config = dict(
    dataset='numbers of one to four digits printed on busy colour backdrops',
    train_examples=73750,
    image_size=32,
    arch='dit',
    head_dim=16,
    fused_qkv=False,
    beta1=0.95,
    eps=1e-10,
    steps=12400,
    epochs=21.5,
)
Rows from block 7 of a small class-conditioned image diffusion model, named by matrix and row number. Rows with one number within an expert belong to one neuron, the router's apart. Each number is 200 + 20 x the weight over its row's rms, rounded and kept within 0 to 999. All counts start at 0. After the name is the row's rms in percent of the matrix's.
After each expert's rows are labels from the 100 images, of 14976 (inputs lightly noised), where the router gives the expert most weight on average: "patch colour" is the nearest of a few named colours to the mean colour under the peak. Only what is clearly more common there than usual is listed. The data: numbers of one to four digits printed on busy colour backdrops. In brackets: how many of the 100.
# router: slot weights (model.blocks.7.mlp.router.weight, 64x192), inputs 0-95
# up: expert up (model.blocks.7.mlp.up, 32x96x192), inputs 0-95
# down: expert down (model.blocks.7.mlp.down, 32x192x96, transposed), outputs 0-95

# expert 23
router.46,093,190,211,187,247,223,182,218,194,234,137,189,194,200,185,186,171,196,204,199,222,183,182,241,200,188,194,188,217,178,176,202,197,154,205,228,233,176,209,199,198,192,219,197,210,187,179,203,205,179,197,224,183,205,170,223,217,237,223,168,218,235,205,215,195,179,203,198,218,183,191,217,194,196,179,166,186,165,203,193,192,218,182,216,219,182,194,208,183,189,190,205,226,212,188,217,209
router.47,103,174,184,190,169,197,189,210,170,249,206,219,208,192,247,185,212,178,167,187,222,195,219,183,212,214,227,200,221,179,215,212,171,191,176,160,213,200,209,200,232,187,198,177,172,194,192,185,188,178,215,204,202,207,197,195,194,233,190,209,225,204,230,234,205,260,192,195,183,185,203,213,205,189,232,190,214,182,196,181,193,217,227,183,184,224,193,176,185,196,220,192,223,169,228,210,213
up.0,052,220,219,179,250,129,199,194,204,163,193,179,163,219,202,200,190,208,176,210,225,197,205,189,212,214,188,179,197,179,217,209,194,193,180,223,189,209,173,197,201,206,188,243,194,191,173,207,209,208,204,164,182,237,212,187,212,172,168,230,216,219,226,213,203,199,188,189,165,208,200,190,181,196,189,195,185,205,218,200,254,201,203,175,196,186,197,137,201,174,237,221,204,176,178,194,210
down.0,064,229,184,227,167,170,196,236,214,195,188,194,211,201,222,225,200,180,179,227,185,210,192,201,203,195,244,167,181,196,205,184,177,224,215,202,220,233,221,205,206,182,180,209,208,199,206,212,224,239,193,202,221,198,201,219,217,187,196,191,214,203,211,185,198,246,191,219,172,225,214,164,216,180,222,198,190,197,248,180,162,211,240,202,198,194,218,182,185,181,211,206,234,197,204,168,205
up.1,104,177,204,164,189,216,233,202,185,184,202,210,154,183,211,172,212,189,194,203,200,211,200,171,201,186,203,170,186,221,208,193,184,216,210,166,192,213,218,221,245,223,211,198,204,212,232,208,206,222,190,183,198,189,185,182,189,193,222,187,183,258,185,191,189,211,215,240,196,215,248,201,212,245,233,194,196,187,209,214,228,208,211,211,200,185,206,189,179,229,219,181,191,208,214,200,205
down.1,111,211,210,149,206,208,229,222,173,188,221,197,191,193,151,170,197,170,272,185,212,188,186,177,215,211,222,228,210,227,222,233,229,193,175,231,241,218,193,148,171,220,215,198,196,194,211,173,182,177,205,188,220,217,207,170,200,215,189,195,213,155,206,192,189,218,196,193,223,237,183,193,178,173,206,192,221,150,187,184,190,190,224,195,224,182,194,208,181,202,200,217,199,207,212,200,180
up.2,113,231,196,180,176,212,184,171,212,211,204,188,237,189,195,243,204,215,195,181,185,219,241,184,203,182,172,199,199,235,207,199,218,188,245,180,183,181,202,192,204,181,213,163,183,204,198,202,217,200,211,178,193,177,187,210,235,207,196,171,208,184,183,210,205,217,187,164,211,222,200,169,229,183,185,235,198,179,211,190,233,233,163,202,228,202,203,144,220,231,213,212,230,200,212,175,188
down.2,110,194,183,160,196,235,224,167,211,171,181,198,209,197,195,224,221,219,248,202,233,204,210,189,218,196,220,165,166,224,172,203,198,205,190,206,176,220,169,239,222,194,175,194,206,196,196,167,221,192,181,164,186,191,196,213,216,175,194,189,226,198,207,214,191,162,198,212,196,211,203,156,200,190,218,216,187,244,214,210,155,222,214,194,220,170,157,167,181,193,185,199,208,220,211,251,202
patch colour: white (76)

# expert 4
router.8,110,202,211,188,199,186,231,223,198,162,231,206,220,205,157,202,226,229,188,214,185,206,190,190,234,195,203,193,198,246,223,188,190,207,206,193,179,202,189,181,233,201,201,223,238,170,212,193,201,222,201,197,197,235,255,198,173,162,169,195,191,169,217,195,198,196,196,216,197,203,224,194,200,215,201,195,217,221,174,203,204,155,193,214,215,243,192,171,202,184,233,198,177,207,200,171,228
router.9,086,215,205,166,181,224,211,182,200,215,232,193,227,183,188,195,169,212,198,206,210,194,188,260,202,193,178,206,225,230,203,180,209,165,236,207,194,215,193,201,237,187,218,181,246,183,202,214,209,188,190,194,225,216,178,202,176,194,185,213,209,154,176,216,213,156,206,222,183,191,188,199,172,194,235,198,172,218,180,229,188,225,205,186,216,212,209,182,189,186,210,221,215,201,178,218,194
up.0,110,202,219,216,185,203,227,198,197,186,215,198,202,219,213,179,203,186,207,186,202,240,191,170,242,219,198,205,193,226,212,181,227,213,218,196,203,203,166,216,240,164,224,193,204,179,208,247,212,226,174,192,205,182,196,173,186,210,206,217,171,200,185,156,173,194,242,190,191,186,202,178,219,210,223,167,198,174,179,212,220,184,203,215,236,156,214,208,194,193,219,219,226,225,171,212,201
down.0,095,174,214,214,201,201,203,198,192,206,182,184,221,188,181,184,198,167,176,221,227,201,170,202,210,201,227,192,165,229,182,166,178,192,125,190,193,192,214,190,174,194,185,216,223,172,186,189,176,163,203,218,197,223,184,199,170,200,186,225,191,219,160,180,217,199,225,199,193,183,230,210,203,221,209,178,215,181,189,194,188,195,182,218,200,251,195,197,203,204,166,171,216,241,200,225,196
up.1,109,214,202,208,223,225,179,179,214,202,199,210,187,190,202,233,224,212,210,181,217,175,202,190,182,186,238,182,193,205,180,210,193,208,197,200,194,163,224,155,144,193,172,174,160,200,206,182,206,203,213,187,211,208,176,218,214,198,216,243,234,224,218,184,183,209,182,239,178,261,207,218,146,200,188,204,220,224,212,212,180,194,228,211,171,200,203,207,213,201,194,182,186,203,183,200,186
down.1,098,214,200,191,196,182,246,186,199,202,197,227,218,177,190,219,183,198,197,216,221,183,200,196,193,163,166,190,202,216,195,202,195,218,222,225,187,161,189,285,223,199,211,202,193,195,190,216,214,232,199,197,193,183,206,219,210,222,179,204,238,183,203,150,220,186,187,161,190,183,196,197,252,210,214,175,196,222,179,185,223,194,217,210,176,179,211,175,179,194,189,221,225,206,212,181,207
up.2,115,196,198,254,179,211,187,178,185,162,202,209,235,206,181,203,186,226,194,203,158,219,223,200,213,185,183,214,208,172,203,172,225,182,197,197,178,151,191,215,174,183,201,170,218,201,215,225,176,201,182,220,188,169,186,203,184,206,203,180,173,203,187,202,224,238,230,172,196,166,196,175,214,169,233,197,207,176,200,195,178,218,179,187,200,178,199,227,195,217,168,186,239,210,205,213,180
down.2,106,201,208,222,168,209,165,171,220,198,156,192,230,212,228,173,219,234,168,223,169,197,190,193,195,197,224,193,185,176,227,209,187,198,256,218,193,182,207,172,209,151,202,186,214,161,190,188,177,223,180,221,210,210,198,190,191,187,174,184,181,201,233,195,213,232,187,199,231,186,205,192,175,201,175,214,212,181,198,186,218,191,179,187,196,186,195,217,181,217,171,191,201,225,194,216,192
patch colour: black (97)

# expert 5
router.10,089,213,181,185,235,219,209,215,214,206,161,184,188,194,203,180,211,177,226,203,217,213,206,187,189,170,197,214,189,219,204,186,208,222,212,192,198,189,187,198,152,193,211,224,173,220,201,176,195,246,238,195,203,239,206,202,223,208,205,209,233,226,239,194,215,281,212,197,199,211,196,187,202,173,153,214,207,221,192,222,221,171,170,172,211,199,203,196,215,186,201,199,184,221,197,190,225
router.11,087,203,202,203,176,209,241,224,212,199,184,214,190,189,251,178,203,181,213,205,207,213,182,201,158,205,197,182,186,216,208,203,206,258,215,182,151,215,216,207,221,229,218,197,165,214,185,174,205,232,207,199,177,206,191,197,211,188,197,192,223,238,215,198,195,260,206,188,184,217,208,181,192,179,179,206,204,190,206,206,224,192,178,185,220,187,214,173,193,223,201,191,192,207,206,172,214
up.0,101,211,192,179,194,236,173,201,207,193,198,201,175,172,174,274,227,217,210,192,198,220,184,190,217,192,187,209,192,193,218,197,191,217,167,194,168,198,217,174,156,205,188,229,201,208,198,179,225,207,215,219,188,160,202,197,212,202,201,192,219,170,214,169,192,185,228,192,170,212,163,199,195,210,209,213,215,206,190,227,189,201,241,215,171,220,222,228,226,205,206,205,184,217,214,173,186
down.0,094,195,192,189,206,195,182,197,185,224,166,221,193,226,214,252,224,234,179,213,206,179,192,189,221,236,207,201,227,199,190,220,205,189,202,213,169,177,212,229,235,212,179,217,205,194,221,224,196,184,199,222,205,177,192,218,225,197,216,179,212,180,242,153,222,204,198,223,180,237,207,202,200,201,223,204,193,207,209,214,218,171,185,187,169,193,193,182,185,187,203,224,205,177,235,185,167
up.1,110,191,189,171,208,188,205,193,177,243,197,182,155,196,202,232,206,187,196,204,214,183,188,220,164,172,205,215,180,185,218,179,199,191,183,193,197,176,213,230,192,200,193,175,218,208,189,202,206,184,215,217,197,223,187,203,205,209,187,222,207,204,188,190,192,176,207,229,188,197,189,183,178,191,209,190,204,254,234,231,147,184,205,205,196,205,228,185,194,217,195,199,200,204,200,189,208
down.1,112,206,199,185,184,183,186,212,195,171,195,200,161,211,232,215,214,189,226,199,230,214,196,193,199,202,208,218,192,164,196,178,210,159,210,196,230,187,194,153,238,232,167,222,208,223,181,219,218,206,190,234,189,194,221,198,184,191,211,200,235,197,229,194,161,178,179,196,206,248,180,200,213,188,204,176,216,245,187,213,207,218,218,220,205,191,248,208,178,191,198,209,188,201,234,184,191
up.2,098,203,225,192,189,215,179,200,196,221,189,199,238,181,182,245,215,181,239,189,162,161,194,190,171,200,197,231,243,162,225,200,170,196,195,193,168,213,170,188,199,169,203,195,206,188,181,206,198,183,168,221,193,172,193,203,177,210,204,222,195,196,208,171,219,151,216,195,167,181,192,234,161,204,209,183,204,227,180,212,166,206,255,192,207,214,232,210,200,218,178,179,185,220,183,209,185
down.2,096,217,226,196,185,197,240,175,185,179,171,208,235,189,208,221,201,179,158,237,161,189,200,203,212,208,192,221,172,189,176,204,216,195,216,207,173,192,175,190,209,211,203,234,186,159,215,216,179,194,190,226,196,198,198,188,197,186,194,183,198,201,220,184,190,163,188,204,182,196,190,208,194,212,223,218,220,216,226,219,211,176,232,174,211,182,228,218,167,210,228,214,189,167,197,170,157
patch colour: grey (96)

# expert 27
router.54,097,187,222,205,180,167,215,207,196,222,167,185,188,185,160,186,219,195,196,200,171,200,238,206,243,181,175,218,212,178,214,165,195,201,211,166,195,179,188,217,205,201,173,207,204,209,212,174,200,197,194,180,214,202,217,197,203,202,240,187,180,233,208,234,217,217,173,212,176,194,206,206,200,190,224,185,204,200,185,197,198,229,162,207,162,244,220,205,212,176,201,221,191,171,199,196,213
router.55,103,174,174,181,196,181,179,209,220,168,223,215,203,201,255,178,217,183,190,206,226,214,210,164,206,230,243,222,168,238,184,186,174,215,221,157,210,199,209,204,215,218,195,211,187,182,215,214,184,192,215,211,212,185,212,191,186,221,230,189,202,186,197,135,176,209,237,193,198,194,213,210,204,190,215,196,180,188,206,170,218,203,198,200,203,171,241,215,178,187,201,171,221,180,209,226,174
up.0,054,185,219,193,210,161,233,237,198,204,208,184,212,197,198,205,181,249,179,148,203,194,206,202,184,201,229,186,209,215,192,218,249,167,222,211,205,215,188,203,204,202,193,189,188,202,217,190,199,217,196,182,194,210,204,189,206,149,184,215,203,213,181,195,178,190,171,186,209,205,217,228,189,208,156,210,170,191,183,179,219,186,187,231,227,206,204,183,212,214,214,195,232,149,185,212,200
down.0,068,175,212,173,218,218,196,205,237,203,215,189,219,185,235,209,243,225,170,197,213,187,202,194,166,215,192,204,221,215,203,219,189,208,164,189,174,183,157,195,192,165,218,195,204,176,165,209,186,174,223,203,195,203,208,208,192,198,205,177,195,195,235,193,204,214,228,201,184,214,189,200,187,159,221,191,186,193,202,228,199,207,158,194,208,180,188,204,184,197,211,194,195,201,177,191,232
up.1,116,215,193,167,180,209,213,180,168,192,219,184,195,164,198,216,147,217,210,203,172,212,220,183,194,156,209,190,197,192,199,209,196,244,229,194,184,214,183,206,223,203,205,174,222,207,204,197,198,209,213,208,209,202,195,187,178,203,215,175,144,227,183,232,212,201,209,220,185,208,172,195,208,218,193,224,192,209,196,193,213,194,243,205,195,196,161,209,221,225,196,194,220,195,230,199,202
down.1,116,220,195,226,185,179,179,190,183,192,191,197,175,208,183,219,194,214,202,210,203,202,215,146,201,222,191,197,225,191,176,214,182,223,207,202,203,243,207,211,149,194,196,183,157,204,212,212,224,228,190,186,189,207,202,221,233,222,180,210,180,205,188,188,188,187,174,183,199,180,235,162,199,187,172,185,199,153,182,215,206,204,198,148,192,222,220,203,206,221,214,180,206,199,211,217,228
up.2,100,201,188,200,208,204,190,198,186,198,206,221,219,199,173,186,212,208,241,183,209,219,171,223,203,214,218,219,161,216,203,182,181,237,212,214,222,196,190,196,177,205,203,155,222,169,180,175,188,191,172,230,217,205,221,209,150,221,205,199,197,193,184,200,188,202,208,212,192,182,177,193,190,191,169,178,189,277,218,168,163,206,193,198,208,213,225,215,189,187,203,184,203,188,208,202,163
down.2,097,186,215,155,207,206,197,204,192,193,186,214,191,203,224,212,149,198,194,180,153,192,231,208,229,218,204,209,217,198,202,214,197,164,212,195,216,222,212,211,218,199,190,204,241,217,224,207,206,171,221,200,225,201,230,180,173,195,209,219,170,152,189,213,173,232,224,178,237,193,199,194,240,207,219,203,209,230,198,188,191,206,201,195,191,192,243,222,203,207,202,213,180,263,176,173,174
patch colour: orange (33)

# expert 25
router.50,095,194,189,205,242,213,213,183,184,216,206,197,223,179,208,177,193,227,171,167,248,222,194,216,246,196,202,211,176,198,190,191,163,164,209,171,189,192,226,204,168,209,210,184,186,173,190,176,184,177,216,227,210,190,225,216,188,224,207,191,207,182,186,167,205,201,215,229,188,181,214,194,227,186,218,214,176,210,210,194,205,202,200,236,213,236,211,204,188,185,227,212,191,237,159,186,211
router.51,103,199,190,191,188,189,185,168,204,225,154,172,181,197,201,178,138,212,218,205,203,206,230,231,192,190,250,228,230,184,212,210,184,190,232,176,214,179,190,215,173,207,200,174,217,196,203,189,188,178,189,158,202,206,190,208,196,199,197,235,236,226,159,229,186,190,202,199,181,198,199,189,184,219,229,193,207,205,208,185,181,216,215,194,178,176,218,190,220,229,183,201,217,194,179,203,188
up.0,103,155,181,200,198,196,195,193,187,182,210,227,234,179,194,227,209,201,182,172,219,235,174,228,220,192,205,193,193,219,172,174,219,225,221,238,191,192,189,203,202,197,227,190,199,165,216,159,176,196,204,192,191,230,205,244,202,206,248,189,189,205,206,214,194,205,215,229,191,188,197,193,229,179,134,207,194,200,230,223,245,196,188,194,232,204,185,206,174,167,174,194,189,214,194,206,215
down.0,099,217,197,231,208,212,161,209,197,223,207,213,223,223,215,227,183,226,213,187,213,192,173,217,210,226,205,215,207,225,192,197,214,207,200,183,172,201,219,212,200,219,205,181,187,231,186,210,219,209,218,237,212,197,152,211,180,232,184,211,219,212,215,208,200,181,226,152,213,196,219,172,181,239,239,205,185,198,180,206,190,218,150,215,220,181,198,211,214,177,199,168,204,192,226,213,206
up.1,113,195,222,217,208,218,174,183,181,211,190,212,239,226,138,189,213,144,191,168,186,189,197,176,196,218,163,201,220,201,212,176,233,216,187,227,191,215,196,229,223,221,173,182,165,202,223,195,242,203,217,209,183,192,195,176,190,188,172,209,216,212,229,184,192,196,184,167,199,186,212,229,201,195,182,227,223,225,189,210,202,194,165,169,234,160,210,177,218,179,249,165,214,221,226,195,187
down.1,098,201,215,201,224,182,177,160,222,200,206,205,248,211,279,183,205,147,191,207,202,221,193,196,179,219,244,226,209,187,208,193,185,197,211,206,201,206,166,189,175,210,177,202,172,196,206,206,233,200,204,230,193,200,214,222,174,205,230,226,232,220,232,199,180,183,192,217,210,202,215,235,179,218,198,198,189,230,223,233,196,205,186,191,200,209,194,180,207,197,212,194,209,165,228,217,174
up.2,114,176,212,186,252,203,169,212,160,211,192,205,200,206,184,214,186,159,166,178,220,222,215,200,236,182,188,193,169,201,211,175,203,214,217,197,202,163,226,181,215,218,231,183,187,175,212,159,164,222,166,200,223,206,206,227,185,221,249,175,217,212,224,191,181,186,191,197,204,194,230,182,216,207,185,186,181,233,201,203,217,191,195,204,203,184,190,199,138,199,205,220,185,206,200,209,211
down.2,101,198,209,193,177,223,192,218,208,206,170,200,186,134,203,220,202,147,208,166,189,180,191,198,225,215,217,233,183,204,207,162,192,187,189,223,196,183,175,237,178,230,204,197,190,214,179,191,194,183,192,246,218,218,182,203,168,190,197,218,188,189,228,154,191,182,214,214,240,208,189,175,161,195,189,191,180,227,206,183,210,186,203,165,210,211,197,205,218,211,221,182,204,199,200,172,222
patch colour: pink (54); white (43)

# expert 16
router.32,096,215,202,233,195,217,204,227,185,137,209,223,198,180,182,225,220,236,174,200,208,215,207,195,216,214,207,213,197,209,186,197,195,169,201,170,174,187,198,247,154,173,190,205,229,214,207,193,200,185,191,187,193,193,200,248,194,156,220,209,218,157,199,171,204,192,171,193,194,204,198,167,203,192,199,199,230,192,205,206,189,187,197,225,162,216,216,195,217,182,202,197,154,243,223,154,203
router.33,089,226,216,159,182,224,145,165,228,170,188,181,232,209,212,182,184,192,221,206,192,176,229,238,181,209,180,186,199,211,195,191,220,157,221,198,221,193,203,178,184,210,218,210,206,179,196,189,226,166,197,197,210,234,173,202,179,185,189,217,207,193,169,189,197,179,197,190,187,224,189,211,195,175,214,186,228,191,199,201,184,225,173,170,213,207,200,198,212,202,186,204,213,231,142,199,208
up.0,113,152,203,206,170,197,195,180,183,189,216,175,182,218,187,198,239,195,177,226,207,208,237,211,200,233,224,196,219,193,208,187,221,229,213,199,219,201,221,162,178,200,190,182,185,190,193,178,181,200,212,206,220,227,193,213,210,207,192,187,202,206,215,170,155,229,173,208,198,229,200,206,201,219,198,177,235,159,200,151,225,225,235,154,187,212,212,234,186,216,202,205,211,206,191,202,191
down.0,114,182,208,192,214,190,214,156,209,207,197,198,172,212,202,219,240,194,247,203,209,248,235,188,225,174,175,170,217,211,202,231,149,170,177,207,204,201,209,228,219,213,226,222,191,172,216,196,210,171,222,195,228,203,196,200,197,215,185,186,182,203,243,181,184,204,172,168,201,218,218,211,197,198,221,167,231,157,191,166,192,186,191,206,162,196,230,223,217,217,226,234,201,202,174,188,213
up.1,114,271,183,221,226,214,191,181,213,197,198,204,216,211,178,201,191,170,129,161,209,232,194,141,183,192,207,204,194,180,230,181,217,210,160,217,192,150,218,228,182,192,203,210,225,187,192,189,183,204,205,189,170,181,177,172,205,202,240,196,155,218,190,220,190,198,179,251,175,193,192,188,199,218,201,196,230,208,210,181,179,199,192,218,197,219,228,181,218,203,186,196,188,221,185,195,220
down.1,101,204,209,198,209,204,206,197,200,213,205,196,224,169,222,190,170,157,213,208,253,223,202,151,191,173,189,199,207,210,155,170,218,201,225,177,197,201,215,158,228,167,188,200,210,149,198,187,171,186,186,174,200,188,215,206,195,218,204,222,171,172,179,233,183,199,215,167,200,191,207,170,177,188,203,164,207,223,215,192,198,229,215,203,175,181,170,188,197,179,187,217,198,202,173,204,197
up.2,112,222,203,191,188,210,199,197,186,194,214,209,220,210,226,207,208,197,181,179,221,176,205,154,181,198,219,204,222,184,237,195,182,218,157,212,195,209,199,197,171,223,194,172,138,233,196,185,180,185,177,219,190,183,194,195,224,209,132,213,247,210,201,182,235,188,205,250,203,209,215,153,191,194,248,197,180,226,225,211,190,197,206,185,190,229,184,213,245,195,218,224,199,207,212,204,215
down.2,107,170,196,173,195,198,231,185,187,222,194,189,234,182,186,208,189,188,217,204,215,185,214,158,199,225,160,243,195,185,192,189,215,187,242,185,198,175,181,216,236,215,211,204,180,217,208,216,176,225,186,192,201,208,213,221,206,177,249,220,239,235,175,194,210,192,211,156,182,206,190,189,193,201,180,169,210,221,194,201,215,241,193,184,176,163,225,205,194,202,194,185,197,196,230,171,190
patch colour: brown (63)

# expert 28
router.56,101,182,208,180,229,206,200,202,192,193,200,205,206,200,197,246,205,199,177,166,215,197,217,184,149,191,228,218,207,200,165,190,202,177,172,181,171,222,202,187,173,209,203,190,169,204,219,137,211,180,200,185,197,201,166,217,227,209,171,162,209,186,206,186,217,146,176,208,217,204,192,184,165,192,248,207,187,178,192,197,197,199,189,204,207,187,218,245,207,206,211,198,177,201,201,173,213
router.57,092,186,198,173,175,200,170,212,224,176,235,197,202,217,248,193,186,207,208,183,211,213,214,184,169,220,204,214,186,198,174,172,184,204,216,178,200,197,207,198,186,199,201,215,190,204,202,160,221,185,209,173,203,211,168,186,183,188,217,178,207,193,184,184,175,258,193,212,233,221,174,231,158,200,236,220,221,205,188,189,185,215,192,180,205,208,202,203,171,231,206,211,195,203,182,200,198
up.0,098,205,171,212,209,200,175,226,201,224,210,166,194,209,207,247,196,171,157,197,135,194,201,175,186,211,200,232,189,210,227,179,225,207,202,225,233,169,200,202,222,180,191,218,188,182,144,194,216,184,217,225,192,231,181,192,219,220,240,223,221,228,198,201,192,171,180,198,191,204,190,190,184,216,176,187,212,153,192,193,177,184,228,187,192,178,207,184,208,230,178,231,187,185,166,217,229
down.0,112,193,227,242,184,218,196,245,206,180,174,192,177,211,214,271,221,189,217,224,190,189,206,209,213,225,205,194,197,207,181,152,160,206,216,194,189,195,198,231,213,204,227,205,211,196,208,224,231,227,191,185,197,212,202,174,224,209,212,233,208,185,205,186,208,182,215,178,198,180,170,185,227,232,192,179,216,183,214,230,191,217,208,204,199,206,218,202,202,221,218,184,195,200,195,166,245
up.1,065,248,189,197,187,171,241,248,216,208,183,217,207,228,161,169,213,188,221,193,209,209,224,209,188,204,219,198,198,195,204,230,197,205,214,214,229,232,145,225,193,221,218,222,222,208,214,195,200,217,216,222,166,226,233,181,189,220,167,205,184,213,233,215,210,188,249,181,223,226,196,194,224,200,218,207,179,204,206,151,192,207,182,184,217,215,194,190,226,189,202,240,201,174,176,222,201
down.1,080,205,182,201,185,220,190,202,183,193,224,187,238,208,218,201,183,196,227,206,204,223,155,185,198,230,195,238,205,176,179,210,188,204,204,210,186,197,208,216,194,197,171,162,202,153,174,173,238,219,222,221,170,199,174,225,182,214,193,198,171,207,217,185,177,184,156,203,154,217,234,188,202,181,200,214,222,208,207,198,176,205,208,192,199,176,192,215,168,248,223,209,175,192,222,195,203
up.2,126,180,169,196,199,219,175,178,211,190,201,169,248,161,203,202,228,180,199,230,199,192,206,199,198,207,170,214,145,209,207,244,146,205,218,198,192,179,220,191,176,165,164,207,189,179,185,219,190,211,236,205,182,197,202,217,224,206,206,262,212,178,204,199,231,192,158,197,162,183,215,207,202,220,190,173,196,238,192,202,168,221,236,223,188,190,237,179,239,168,197,187,193,214,196,196,202
down.2,122,196,197,166,254,195,234,177,187,222,213,210,217,219,201,237,203,176,199,200,202,204,217,192,195,187,250,183,254,206,212,235,202,197,213,177,192,202,198,217,220,139,155,169,167,199,215,187,218,178,224,200,164,211,222,176,195,210,201,259,180,204,200,188,174,215,183,198,211,190,186,181,176,148,222,198,202,204,208,197,211,177,208,230,183,211,179,155,180,171,193,196,185,204,190,212,232
patch colour: pink (39)

# expert 2
router.4,086,210,187,188,198,204,159,203,194,215,208,172,185,207,256,165,133,144,223,189,220,204,203,224,220,198,157,203,202,168,186,179,219,209,207,195,209,212,212,163,200,208,179,191,172,195,186,193,183,217,220,195,210,183,152,193,191,208,232,205,228,219,184,221,227,224,185,161,216,192,202,195,201,192,211,232,196,198,196,189,207,219,211,193,205,183,198,182,201,210,208,208,213,171,181,235,195
router.5,133,199,220,208,212,172,181,221,209,172,218,182,201,205,195,185,219,193,184,190,189,220,218,187,244,193,177,208,196,214,187,220,190,199,202,172,183,200,191,183,218,210,218,232,189,220,210,208,210,250,226,210,224,215,245,202,221,160,220,222,236,183,233,186,192,197,199,182,180,194,206,233,190,193,206,192,175,217,185,156,192,165,192,211,223,225,186,188,201,191,225,222,191,184,202,186,209
up.0,093,203,185,253,209,204,195,201,190,209,169,223,197,205,191,214,217,165,202,192,204,220,172,187,214,183,254,187,191,190,175,198,205,232,208,188,217,165,193,174,215,208,189,188,185,179,179,190,159,201,165,214,205,159,224,202,244,216,224,215,210,184,200,198,206,164,224,221,189,190,166,165,210,217,182,194,180,193,249,230,195,207,217,203,203,204,216,186,195,218,203,207,201,202,191,226,177
down.0,102,187,207,240,264,214,204,207,189,204,231,193,200,185,222,198,210,166,206,201,153,204,184,220,207,181,190,192,215,188,182,157,210,192,228,212,214,223,196,214,143,233,211,230,200,199,205,228,168,179,199,200,197,184,208,205,221,190,186,246,203,215,200,210,206,170,200,197,189,209,209,160,206,215,201,183,200,237,180,198,222,192,226,190,216,222,177,204,207,236,165,205,207,204,219,220,210
up.1,158,180,223,212,207,198,232,197,188,221,161,167,187,186,176,205,198,214,196,194,185,168,230,212,215,196,218,191,237,159,181,178,177,189,182,200,196,189,179,193,200,180,213,215,197,176,193,193,209,189,157,176,203,217,197,193,206,211,192,178,185,218,200,233,239,205,184,221,194,199,203,225,232,195,195,220,210,191,155,219,204,199,204,198,153,238,187,199,208,180,192,233,189,203,193,188,229
down.1,121,190,198,200,206,203,190,186,191,239,173,205,154,215,163,221,233,197,199,211,189,199,229,154,205,201,188,220,220,168,196,197,197,219,180,196,187,201,221,207,194,183,201,192,163,205,199,202,190,193,217,203,198,202,190,213,211,209,193,220,204,221,142,180,197,178,194,241,191,192,205,188,190,197,174,218,199,194,202,226,194,188,202,202,199,237,214,203,186,195,200,166,208,196,189,212,242
up.2,095,202,186,169,162,190,213,201,197,206,218,204,170,221,220,186,169,187,208,202,215,232,226,171,177,190,239,195,175,188,221,193,157,214,201,201,210,229,227,195,242,194,212,184,193,193,200,204,214,170,207,209,220,192,191,212,147,252,204,171,170,214,183,194,192,216,217,206,215,165,180,181,211,197,242,174,218,197,196,192,194,204,183,176,187,176,188,202,222,205,192,230,181,213,235,209,181
down.2,108,181,184,195,185,201,210,225,228,187,147,193,188,210,168,156,161,177,177,229,192,195,191,196,202,227,204,239,187,205,212,233,217,183,205,194,201,229,199,226,160,184,213,203,194,197,201,176,218,238,204,212,209,180,182,201,165,186,217,199,186,222,234,192,178,205,191,198,222,182,181,185,152,211,178,200,208,198,211,168,203,190,180,206,172,204,177,197,158,189,187,189,187,206,231,209,202
patch colour: black (100)